A small contrastive image-text model, trained from scratch: encoder patch size 8.
Rows from block 3 of the image encoder of a small contrastive image-text model, named by matrix and row number. Each number is 128 + 32 x the weight over its row's rms, rounded and kept within 0 to 255. All counts start at 0. Numbers have three digits each.
Before each channel's rows are labels from the 100 images, of 14848, where the channel reaches its highest value: "peak on" is the class under the peak. Only what is clearly more common there than usual is listed. The data: rendered rooms with furniture. In brackets: how many of the 100.
# pw: pointwise conv (encoder.blocks.3.pw.weight, 256x256x1x1), inputs 52-103

peak on: umbrella (27)
pw.139:081127137139154114165116067172128085106136147089170103135125160079132134138081105108116090103119168081129176137105144101123149188090064129164092136117123096

peak on: trophy (27)
pw.84:091136172226114128149159097149093102141156089074112150110161150128155105096179119136162124129119154109099086210106126164112071095135121121123120138145142176

peak on: wall (98)
pw.97:138115118090116145145136123132118117099220101157057106021152161155137083121138123146117106127146057122186102136189082118142088150124164119107091098161113103

peak on: floor (65)
pw.2:168092139060079114125129092103204156093122087134069121133127100141110032138109138102118127096157139155144056180136113194111113169149149162165136208174137142

peak on: umbrella (34)
pw.85:101119143118144113151128136127135143061089117094135130108117152138150150164203144152177101040103065173108123121132106102146143132110089106124110166164082129

peak on: flower (44)
pw.131:146099122109129132124107167125155133164128168084075132138173144148114149112109137152131166136154168101086147112105127156129144045143138189075119101132125104

peak on: umbrella (27)
pw.148:118121205147139140077083048130157040102169193072090076136123125100117118223142160129168125138170174122135184119074148090099142082065139161147138193175160127

peak on: umbrella (53)
pw.79:123107121096137133102099170089159137105117116111129046132124096137119100145153135140090157093074129180233112118109088084162147091136047065147128144114111165

peak on: floor (84)
pw.218:122107110114097072120161175136117053144177107111110139123132125154108095106170173156119155184101139157141144064112158126141116163152072153182104167098150149

peak on: flower (27)
pw.101:140098164120087140173165139077156189170127046199137168142167164135119070113125173125088126116098223121180133214140132091088114164154106121121175075104115139

peak on: barrel (43)
pw.153:116116068116133112107105102128098157114183133140166084134086132096108090114146142147127125055127145160116126095110129120079162141054137061166156114128072160

peak on: floor (74)
pw.221:105116125143111130125130117088128173176097148148093079135129125148102162142171109118158127091090129160123130217136098088154120142128116095119140136124128163

peak on: window (80)
pw.17:120126126160072142146105111119101092110148150124102078122066122129126139146180155095106115077125145111066198120172085126088138139172128125075129166073093089

peak on: trophy (37)
pw.121:183140110089116049187151116123155140191113161100119108163168138154102147107135110115151103090115089112169099152181108133122155154094118141138095138147115128

peak on: window (59)
pw.98:110106157143138098157153128207192097163137119075101136136118156109133160102196129073129097120116170122127142112122138120073130126124118117180109172138127115

peak on: trophy (27)
pw.64:133130147135153112135172088184126112142093119116180143108154138095146154092184162150149074162138095194110083158132166100127176155147149149115146147174133190

peak on: floor (86)
pw.71:139135120137120106112115106086085146228175105111095092086139162078103126198064113123109173121115132198115158101133119078080146160173127079109138113192133145

peak on: umbrella (28)
pw.194:135147095136142150152105168123076111090145145114115102124119152212125120128097157145108126116185142138124120176177167123079106112187050129127146179149151068

peak on: window (35)
pw.80:170104122110187159161132135170099103113105099053097162082152144126127139134111115133141135122116146153096114115146094102128140110070144117082072144159149086

peak on: door (36)
pw.41:155126057095116184098129118177156197085119136023178139135160147156116082103138131145131145107107119140062139146130127129128098159146095107071129072189111103

peak on: flower (37)
pw.217:122177066108098104087135170148154109125154107087086174198139111109158109098110152142131099136089182144112142150109153173132103117186110203129135117123096133

peak on: umbrella (32)
pw.10:097164177158071136138087156087062062116148129087143096092120125120112108152123111143089150114135178159106154160150114101117138126109111161207125075089128074

peak on: umbrella (34)
pw.129:125123128093129145216094137116096136136146137065125129094145131154123170106065145100142134116143153129150215156123148105114134129097164099156141128142146067

peak on: flower (34)
pw.190:172124137111130113145143102149106117120127142056169117132143157170139052156123085132129108153159138119105141157081113174061045181174111120095141102167147127

peak on: window (49)
pw.189:151153124071159124154144099123126165107134086144060122149124102142114122126120125121133100145149101161125117104116110084097139141128058165103140114132169107

peak on: floor (93)
pw.144:138158172154097143074189120149184114164121131086136083081134141162102121128124209133162075171143099160037125104145118098117195182125165119088125081135161096

peak on: umbrella (29)
pw.32:171146154130083144143134144156192097154124139058207141074131120136127126130180110114132070168096141157155099109107091063136078078095120136137192199150128094

peak on: wall (100)
pw.215:121137161112136177107152146135108138132096126114132077144093118170128111121123107131128124082088138107114077144154126159070077113127106111050181126130203142

peak on: barrel (26)
pw.89:133155110170105200152124131114124063158113116211090164126124133064143160119136131120128189117137121156102117081156133136102108133158157178117128106155105162

peak on: barrel (58); sofa (33)
pw.50:104095121087102097110158052113146129141146125115112122138146054124084189129136154137130128087158240059085098172097135115157128069139144160119092136155120140

peak on: flower (31)
pw.191:096147158117145134122137138084088132137122161182094129149176137130189133121104122114145139055142163100144097162089153167119057117198169068121120175139111060

peak on: trophy (34)
pw.105:140149163054106070186104096202123161099131147134178141116156194116143152094155116121128154089153162177163094239177090116134142125139163131207076110138119116

peak on: window (50)
pw.14:170116137121164136087132098205125118082122117125156095087077125151109136127144105122108148148081107077106170131137157045112132125111112159235136134123096178

peak on: window (53)
pw.175:111010095101134156140101150056118143139101149155082134142163145068148182077169187101159088131139138186140140090131132109096171132110116178138185147151146125

peak on: wall (68)
pw.220:147112090070160133119158116120190094127133119141141221087142149113132119147126148122190098103129064075094163122118155171123186086111135130115141115173157169

peak on: flower (38)
pw.82:139108120132118183168129133134145184130118101112176091150107168064133124070111155120132159077156217123082142186105137127091160107134168131110064112119124095

peak on: umbrella (39); lamp (25)
pw.176:093120123059134119117104122116166112118140139149127097123153125148143121177157142154103108148133156151124139156093146110110124151157112101148109096146119145

peak on: lamp (25)
pw.11:210128029130096100084137152107074129165147166138180027114098096179152109157092142118134147122084130153118123049085130109120141146193131102090161138176130127

peak on: wall (80)
pw.246:111119109171163147173166103155135070126131164145026192113071134106147116158106141110146158154126081147168123104177114135140089098084146135154142121175113114

peak on: floor (91)
pw.8:136133075159109146120102068097067103120153147147180030157151158125124112073110135140107119123136143028175130071125111120119142097171096148175156166012113101

peak on: door (28)
pw.208:161162070192186096129147132123145155125113157187138095102137119143158136137149149141126093153107098193105132162095132110136107133179149144122084129202118123

peak on: door (49)
pw.44:086141176119118154097103149142135151161130140089115070061112130110113109107143093155078126125196133089109124132124100151134158118147105093131161169065161178

peak on: window (62)
pw.54:160096110161103200121121140142215174116141165185064103074114111133138192129153130145117160100125106161161089106145155099201150142114145135104094114184121116

peak on: umbrella (33)
pw.28:120160114134122105205087134112056110199124155151040078134133152144100119174080070111150175118122115131170180118146139141140097067134080157141158125095134147

peak on: umbrella (31)
pw.184:151127173140113120116120154151143117152125140105104170072150113140129126102147228131158133153134167134147168107098171131072088094118098114158182127092130166

peak on: floor (99)
pw.38:113099129165090105130154111187123069171160117118140039132107131184143124102190171134110106114122083083170136141117146101073140137123109170156148159138099130

peak on: umbrella (37)
pw.182:156135130091082154121141134138116094138151105132123118133127109221128095163131161078109138078084130056148143159110135078112079106093158118084111113124113131

peak on: umbrella (32)
pw.138:167122168172095152173135127121165106135082104143170109107153118122127138135122163152125092121121123094078095106164129105084115122089139185180149135099103076

peak on: umbrella (35)
pw.143:207134107114124141153164159198159099117103140044126106090157095175114153111088182131130136177122082208134098066116156132065127126148117155141131113163139087

peak on: umbrella (27); lamp (25)
pw.168:079142090178131123166136210201117118114161131120112141121150113099104098166134156130120116190116089212151097165143120133082133090102110152117056104148071135

peak on: flower (39)
pw.77:086132052110119161129082208133106142152154125107137123092144091131203118097123166147114110139135173086180089118165088112172198085120081067128171096117084153

peak on: window (29)
pw.150:143133142168144087134130136093135150123144116114122136129138082186144135149101143115115104156182116191085184159071178122113142118122143128120167104205137102

peak on: wall (92)
pw.183:096094090124129180143108135151057089186135119165134088189109141090168080119074144098136125108107133141091132095143130148174108140083189133079118134078163035

peak on: window (62)
pw.242:203126162064100149138144124138147128110129110139120064080139127159174112076209140096120100163101105128104136117190081142112175089191103134140171133147102113

peak on: window (91)
pw.72:138054136078128142113152169121094088113137144112136160120140052094119124139093131092103106174156145069091133179065134153109078115116182175087129162171124164

peak on: floor (94)
pw.130:086101096159141137149123129089137108074100217100108153127120160113142120152134154150117167099119075103114191165152096205085162093088085128147122109164098118

peak on: window (90)
pw.81:133102101162158172121169145086088108120113088174089121120163160168144140139176137146134112136136152092141171157143134127111135073096130072135112136168128114

peak on: floor (99)
pw.212:189110101042105134130171143176123167122134082077148125128123175159127101108164131112069122155118039133067121106140130124090114165145115159096212124151100100

peak on: umbrella (30)
pw.63:110148106223108079156066100114086146119117086113104010112078101096149163111106141149116103140186117154101122157115093143067106118103166141158160188016098128

peak on: robot (29)
pw.141:107097197070128119144134173098106123113152104201137133123128138133162176124157186122109162112106161096111122148159141044151104130133115077116119098104046138

peak on: door (85)
pw.219:131165120113202157101093099120114067118143116080073112118124155124164128168124167090138148104112133140216117137114132171112106154136156126099182110065169181

peak on: wall (100)
pw.58:107170102132079087138082124130099110147112023139136162088113098087090132144117153137130116105040151075079133131131118101051118120132188141139175137096112100

peak on: floor (67)
pw.165:127125185093094194144132151140126094156141089139160127183141094161126135176168209143104071111109102112113125139131121110136114201108139147124150125140126148

peak on: flower (38)
pw.52:114085110123192133160096139130121162114111110139123144128145139120145173187173090101073119107097183133142104102103183197137123125177144078099008157118179159

peak on: floor (77)
pw.248:121087130123105127139127075184092100129085106138176153163130152176128123121157135111135150103099149140130134092042109142099095215112112140134164097103101107

peak on: floor (73)
pw.22:094110130086120107128182117136120107049112124083136114130114110181150095143106107074134071090103094090113151068123117109116146101113137168153147117112107102

peak on: trophy (28)
pw.247:194124120098121085134136165111127055161116099110136123161127143074130140147137118147144120241135117146117126168110096149128040136088161121083207121175185123

peak on: door (40)
pw.252:159118166175146125171100134089111108059125164228074149146113125123102168150082152116141214080159160193121103183186138103120091099058110077137093134168120134

peak on: umbrella (50)
pw.35:136185090164156168131112145149187108127139156091105104122124126147103116142101121089144148125098076081185170103136119128121124125069193086160106144068105107

peak on: window (33)
pw.33:170155071100151135099079166122056136133144128109130125135122153111203050132139105096128151111118089168085162097081133122090122130110225172122157131128106141

peak on: window (98)
pw.116:092133168154171130195155103126129091123099124128141105107182127165102119087166116103096148108182150150149160141193129119148094059067120087081113131141107105

peak on: floor (69)
pw.187:126130088082101148152128143146163147142092165071082085134167121098125097147086123138169144184137099143088196145140098142150091131162074135074093104166134121

peak on: wall (99)
pw.30:098111151125119162114111160151157129114155094166079161161133136135119092172193136138106088172149084118111120148137104090137106138112155032024136084103067084

peak on: lamp (28)
pw.147:113098146145118116150088116146104120114122095136109079115124123110116141126151153140103129158112150172110149109110090101180182126107121093165095129121130054

peak on: window (100)
pw.239:057087024167080126137134131130104126092128161145122108146138118122110152156138160111165158090188079111118145131078121159102128104081135150107106207115119125

peak on: window (86)
pw.60:172098141085136124092184112152070101085166163068092149168156081147099090151102139140134074140116106105086122149168144078130154147123153123115165126153126112

peak on: table (26)
pw.224:155141148140078117148136157143129149190131130101136189093106149135171146074133115099144103157127144131137110160147163093112076130124137107134073114113113152

peak on: door (38)
pw.13:117151145101088140147124123075110083157107083157075129146152090164204127208131130149093157120114109088083111138157096161175127167123130104194151089199154142

peak on: sofa (43)
pw.193:116068112145137153149146104109101127103137128106131180102133107076129141118079119113113129128109176136129133084136134116113062144114167139135092127160117124

peak on: trophy (35)
pw.132:086141220145061037082116123142147158140164102116045128132141126119134144179053085114142146128163121124118120181190095132087132072125144169168172182153131132

peak on: umbrella (29)
pw.73:132156107127149115113082212093180153126114130084062130146134144102136100139098102096090138103132110124146116132090116116096126146040192098124141138162149092

peak on: wall (100)
pw.40:181133108064170097129141145108120161087146094113081112075080157133108134099138141089102131097127088124084165161172085153130106133130160082098127132127147098

peak on: arch (56)
pw.174:089156105154159137101154103182228103156085142134054141073125133148106180136085158129125109137099132156096139179095122162103118153173144125093120133240152125

peak on: umbrella (27)
pw.66:097145117137128121165151147116076175144123126104172098120136052163095125139140112120159170058149155137118155182088115108152085166132138146163099136100110151

peak on: floor (69)
pw.227:164149109107150126118127096036116123115122095184139172122127098121100171148159157165145121161110158184137092135126144225138075183156094169155098097170126102

peak on: arch (32); robot (31)
pw.120:105111089124140135131136173124133112157123153249162135116141129089100079166124129125143161093103139082150169142147104094136098079152112142124094165142096088

peak on: barrel (25)
pw.214:142131164099125129180115147098116073128078115121109087128083134137134122163164125157136151027129075149132150135142140121086110086039056136166123152123130138

peak on: door (42)
pw.83:219141173107168120134136157114088130152133121168053124119123154160149085095147119103089129135133145144113092180093169151069117123099104153149084194227114143

peak on: trophy (26)
pw.108:147108157126109164168121129152134158156101124091105112165135227138246127162077188172123108111206178148019123132116165134176136112120125090108170164150153094